{
  "arch": "transformer",
  "train_examples": 39062,
  "mask_prob": 0.08,
  "num_experts": 32,
  "moe_every": 2,
  "expert_mlp_ratio": 1,
  "lr_schedule": "cosine",
  "final_lr_fraction": 0,
  "warmup_steps": 1110,
  "weight_decay": 0.2
}
Rows from block 9 of a small self-supervised audio encoder (BEST-RQ), named by matrix and row number. Rows with one number within an expert belong to one neuron, the router's apart. Each number is 128 + 24 x the weight over its row's rms, rounded and kept within 0 to 255. All counts start at 0. Numbers have three digits each.
After each expert's rows are labels from the 100 clips, of 14848, where the router gives the expert most weight on average: "loudest" is the band of the loudest frequency at the time of the peak. Only what is clearly more common there than usual is listed. The data: synthesised imitations of 52 everyday sounds, one a clip.
# router: slot weights (model.blocks.9.mlp.router.weight, 64x160), inputs 0-159
# up: expert up (model.blocks.9.mlp.up, 32x160x160), inputs 0-159
# down: expert down (model.blocks.9.mlp.down, 32x160x160, transposed), outputs 0-159

# expert 8
router.16:121096113147129119090093119172163159121102118106139101106118140168180138185116153123132170145150143144119133093109131185141137155126118142153098151148117141176143133147146096115127092174142121193150093109145131143130142127109105166160147118103143100149101132137141109141161145147178108156149138132072135154118160091099142120141143090134116121091120143114139132126112083105144144134133166160133157152180108128115125162104161085100128104158139128121101152133143140111126120149132138
router.17:122116114147138105112098121141144142090125134100151115120113131169202148175125169121129192133161151152119136081116140171144132154106109170128102144150146152167132124181153118121113092186155102200127111122123121130116136108140128159149138135119147102175133136164148130145149119111148130153147141118099108145124150094104116104166147119127106134071093153107117130124119072111155129129113157154131144163158138118123158120110159099115144129174119129158119145121146127126116136162142140
up.1:093152124147082152139094124115132141156122130103075130121101100164123146149071118159112080117132121131137125165126073129127140133136124130137158122118122142126083094084091131098142151106115130076105091134122075138161137123139140157124131097127104122110104138109117091091105139152119159112150122132113160078125133115111122098150090117126110127130097120130144107142182144123127112117140156130130121120126160157084100164125115162126140154090192144096119118153086117066096147135139129
down.1:098097147166112117118118136129142173078166142133174133105138147118123118140135136110158111087170104151148102155102143111156133121126164128154155143145156158090134155119122134127125120162178110154157128129103131095158109135152130111150122118140165158137122136125176160137102090131140115131197107095166100135149107140093113157146127094103105144153146133116135170144093112164122137134074117080117131170165149128136102150149149109113127129141131147123102179166161107135092148132156121
loudest: 250 to 500 Hz

# expert 10
router.20:147165085118153125147132127126132059096093093126183106146126118097106114151140132115114146145105077128117162139173118128157143169163164139150100129160193114158089119157157143093166110112116140165158114115097134117138120115105166123129116116110140187116134128114152079155172141138105097155116158144133117144094106132124135140137147122102113141134087137128138117093141080119147093112139140120146134096200140107115105133118131152141145124100116140115147128132133119150103146156117134
router.21:134151106136157121108165133117116108108122090076115091155160127143142118155142130109135166154148117101144146151138160122176149123154147140149103121131179120181073115157169113108155097136103164136140114142121145102145141111144159112146122123157120182115150142103176103128141184150138109173106141107088100124130142091127102118143093120104124114130109097084134132098127108142194082121123128096113080112135125146132113154151133134182122114110133158107159153121126129120124143161118141
up.0:077113072110159138113152091140104115162179130111114138127149105111111109155114130127128141120141091146125104162139079162076120119122148137130117153110113128147127116150116122108103187117135109134114139174126112147151107126124165112117124138184089114120129131202081143062136112124112102162132142144185133135114164145121121128144168154132107116119108123110129103121144127110120142118151136104108117115091085130139144137168164120147121133100178092121129095142140116083104153139153147
down.0:135080165143149128139102138115122181119148140120106129125106138151113130105114098146156130126115128127103142151107145146166140144133160099094132125092157120125132128133096149119152148120144132157166154131146153105117147155119125097122139139096144115153169109088159110138114175112135147102073132095130153104133149129137160141125085193127133091162126134105113157063134141196174128139129112172145114140144133130152121117114151129129048107077120094133134164123131133096131116111164133
loudest: 500 to 1000 Hz

# expert 16
router.32:133111109121153117118085177118133124163181171095191117129126139132134155140152161101146151139123107148112146088177129153136148101129150118144099148136176087148157129138114129100116135146144094176112148136092164103144125122086132105116164147131101174108151126097121165179155113116155125146153135167117108125117148135147163142138132095120107163095121132119098116127126133129125105129152170130126106146136184115130156163129096164150103112162160103113156153120133107123138173159133143
router.33:134114122071164167112074116143153155099109083117141085162133156115150132174141131169134137102110135084116156139153120107115122126150132112102132111156143110092132153152171161099113123141122122149101114155114183137120117119155107121098110128157146128155111113173120138075136141166135136162111115096148116107156062116149186142138159159152138161099138104133128114178110131119159115100136130144127131170143114129133139126132121147134105134165120150151107121116159181160137156133136148
up.0:096166126147143124119129164131135142119175125096091140123137107124141128118133148155137112104166169110184151152118123131083144138094072103146145086112141129113147091129151105094135150132097163121128128102116132141137127182106145143112121123075117113135106123130120109097075116109117148094109172139105111150103105122138141134167135167100162091141128133125164080119115095112116119112101079090128148149158118134130115096115167141108137141126138098152113096117121146114047096140117112
down.0:154119095113111132112112085175139134125127110140121104143124167120171131124099149146141132135093089168113095092134135097101089136145147155144132153110135139081141147090141172150108153143142092089135117136123134152134080083158108098154100114103142156107168147115150153152109112116128110175098143082134132091096127155108096122110156132155145128101141160157113119154143143144091123159155159128078141144134166115117110107116160093103127135102130127127101113134174124164096163118152156
loudest: 500 to 1000 Hz

# expert 18
router.36:115151140169140083114124158133119112102144144099099146114100141167145168151111142135121126078161157114115154128100146127148103132136143161139112124198117123130113127152095171086107071200181110113129107146117122156135151173154140137093140144135134171149152114117131132156131127128159113108158109130110119133094128133121133147161118105133139112134123142082099152119110082143094139120096146134162093142153103089088146142163158140120129130161183152138124122153093138148120140120150136
router.37:110113129101103119151129128139193131129135128090154083127109099192141128124129148172144147100119105131185113111124086148143138151134101133156136139099165172125116101099096120105122147155109135147107130130116120148181165162140126168147084127135148145105129139140130120112103108147153146136105101117085130112125143123131169121127165147140139159126121149115151107187138133119115086126140142130075127133159139121115120132161128110124162161155181090139093139113103137095093123168177158
up.0:138128115091121173134130111138146162128125091126146120136097117141111142149146117120130097137131128124088087123127134173126140100145126121091157073186126136082117128142125133128108143148109106119090145159151127096128155120112123153119119160171110101134164119129131164112161112130140157124131163115146097058138099111106097111113141134139135122140106158153099110198114115118192131132175148171102090141109127148181127122135108095139139100145128112101177127123132116106107101172096141
down.0:134113114114093073131151096167121134100113143104104121112123106125181110138144114143177124146111140121138131104158091152091150145092116133105108152120103091112146095126135127083137099109153148144114106123123151142141117125124110120149190141119090134096126191162116169120080136174128138128145158146116172142113164087141158129097141083139117138136119129126142117097107121112137132117141134138142216148121132114121152146138147140153090091117152114088106119083169135099127132120116141
loudest: 4000 to 8000 Hz

# expert 28
router.56:150089109152095131079127158117144160153175180158102134158139102099151113146122128142125085153121101127119123114136115138110130104200108122122162097134153117133112085128111113132111136101147154149142119179123119158176144145110156124139130118135119118155100133090058093116087116167126152108148105132109112104134135119123122089137098146140190125137127151124137099112135133124146115120137149159138133137154133154089120140120130195145106125133146125056144086126109094133118136116101133
router.57:150100094167117145091137141129148156145160145140095114150125101099121132137115146163159100138128120128122139122137102151115146096206119114135175124152152150130116079146108108119096119079139146157142115180134132125169135131107140144138132133160079131135105136106084115093092167175147141100137128137112114093118151136150124099144108113127191127152140131103164091111135148110147140115144151143118097135142113150077093144138123179165117099099144108071130109131119106109100116142110135
up.0:104116100125137155101140111128173117108152084133135124127120150143169132143101135122159128140152136139109106095107112149161100157165134143185141142149109154098128145135127118112093116153147099165127096138144151142121167159140069138133134121122167144140141126146106149148150125111157094161128095165116111138097142174122126114101135110173131113179105169118115145141082127142079130139159121136092136129131112092150091164103118060126153100117146185140099111138159141120138176129120154
down.0:169142149129122099128157132154133160126133135146066128152119169131144148073091103169111118116141134130143169118126165113116120157175140157136082126107136154112108146143129108117102135142112146093119153131144120164113139104087111118168132122117177134118144122178113126105136110103147137127137133096093121198129143156132106139092058091141138122142165142137110180144143137134118110131165082140145118157119136180135161115172084108139137140149101139146132160144147144127149136136127099
loudest: 1000 to 2000 Hz

# expert 1
router.2:118137101133171110123071151147171143107167096134141112153112155096197112144161126127129108091137122121120125180151142169103121098151107117151123116149153092120116120167139113063127080089105083121138114122109134112151140138134068145108151121147064120161161102113144141138119087124143107099097152116106137126102134128106122108150104156098113122086143103121106124102116112118150123133152135096109100178145092131144143170112140107099113137113153146102117130123106129138116158141122142
router.3:134129090111113119141111090121161102076171129107161131168127161103175163120145130150144119084151105164110140166177132121102149102152119082116135147123161091124091135129136131103125122125131094124154132147091114122132161156150078139122162126170158133147171122086162188115108110136116096147122117136128117132127147131096107100151088169095087115137121151097119144103093116139130117122157116100078100164151122136137128127140154174133116132103122137100116099123120145146095130100111149
up.1:120159105121156099153090116111127101147101120117155101163145142130138153109098149127095097156107101150120102126147114128119133124136139133145126138104172109114137130110173143143127112167077122162106078092130117090132119169145123111140116175129078121145135119130132150136129185111115162138125123166134127136154113085171116128138090093133124134141040164161122106117140131143153097150158092133155126121132119102126074129122125176138108137108052127162116138112137132120105136118124146
down.1:160077111130103130154092109139130118094146112159094137109122136075143111124165130126088167148086146075165103130122077143121104128122116166144117159127136121133120124141143141154149092068100130145141158116143089171133138124184154100129096135086140106109145126088113146119136098120096117133142131091157134134119135147102098165179142111149106129147089132126141146065151156113116157108095134137134127111121130124100079115146131128113149116083137109110122106125142090108127142178124121
loudest: 500 to 1000 Hz

# expert 9
router.18:136137130133122130111113087154082080112123151161159133137124159160161136161108098104119131124133099104101146087109153134113108135134145144121140125166141087145124112125137123128131120177107104140121114145140157195134138124097098123143096108116155131108103130132171112162114139109106070145087110114159164175174178118187129141097161126185131141128159147085085122130146120145138154129110132144127106138110124160145163134165107135127136152140107176132129139119164148166137159109147143
router.19:124158153141150125113110138149140142141149144127145147132106133192161148141113121126094148111092116097123137104111124129105104128177140160114149108146169128154149103132110128101129118134123133170115082109123133179161130139091148167123098095146133141144101137089116104135102107112103137113140141137159129196159104146164143163135135155160135130105141131113093118168128097092098146096108140139105113141151117139063160192128123144123164143181145139127125117123133142128091175114182135
up.1:162139110126163098170135167122099117169115146155144111112143121119126149109146107152212133117081092151164091132101112093131119115149091120157101147164115151121153086171112106124110102105146103160133109128063130115110165082137120125120125138151093115087108152168139163121119140167105101113092130147137125107131138130125143073120120135135157168108106119141142124123142144142139105158169115141078151125124114127098092129146144109146112151107125091112114101111134135114144143169130131
down.1:114108120130135115132150134178133120103131159124138137162115089134160123155097138161157113093169143115136157167150155150144166097105157106100164132117096095116098119115166151130125135167126111096143120156127123106106096114143127106132122183113109163184186077135158124104144168155159120128143096090118164108130154151144168105097154123089131138129138143097119119154147102128152134137124140123136129116103111136132123101135143080106109086098091128160120108109143129151179102174138135
loudest: 4000 to 8000 Hz

# expert 22
router.44:160138148135167103109121148083113125109157132098137112124158128166146161120115176139112128087111117102149156137106144128128098130150104113131087109140142105164140115147110162086101101122150145116109137111088153152145118153129157117108140135134135109108119101154157154120094095119132107117087181139156100176159141122133110090156113100141167135126101170089122169121105108145156093158096105119122099129118125142144144104152153174161099112129143176114091151096073130154147144103153120
router.45:115148145101114136138106095113161105133140120095155081121103140141132149162131158122108160138125122136137087139149095140131142162114158118160180108149171146113119137089151153119163110167096129158143105144115127109167115107129150140130127138106125128137153147116146120168140117120124155189136153122114077102095128117104142111148170152113098164131080178128118136175146144088164085082094163111136097097171156138140098144154142119118146120121113116102146138112117137092105104153123171
up.0:136093159122122151153101142134115132124145087141126101137127087076153101170167132108121113122134176147042118094121144121138133171159136129122131117124129132132134148147114147102146131120133152140117113120113137140100141143110079150137117121165127165158120112165147138134114117101126104133118106134153144117148097149117124142115130050153153152080137138146150120129127094153111195097151126180129151157136069140129149124133113072133149138146163125133145131110143101156163159100114165
down.0:084162126138139095111162133177053146095136098152131117137153145142100126159128077150116158113097125124177141151090141115143137135146148145112150136132122127118111176162172116110155151148128107098123131151117153108150126135135148143129093127101161157169150072149145068119128126121154152124101088116107128133141133127137153150147118146124135138151124112150127086110136100163141091177170118143089118123104127103118167113130081161105128157142091098145142112148109158138145117111101109
loudest: 500 to 1000 Hz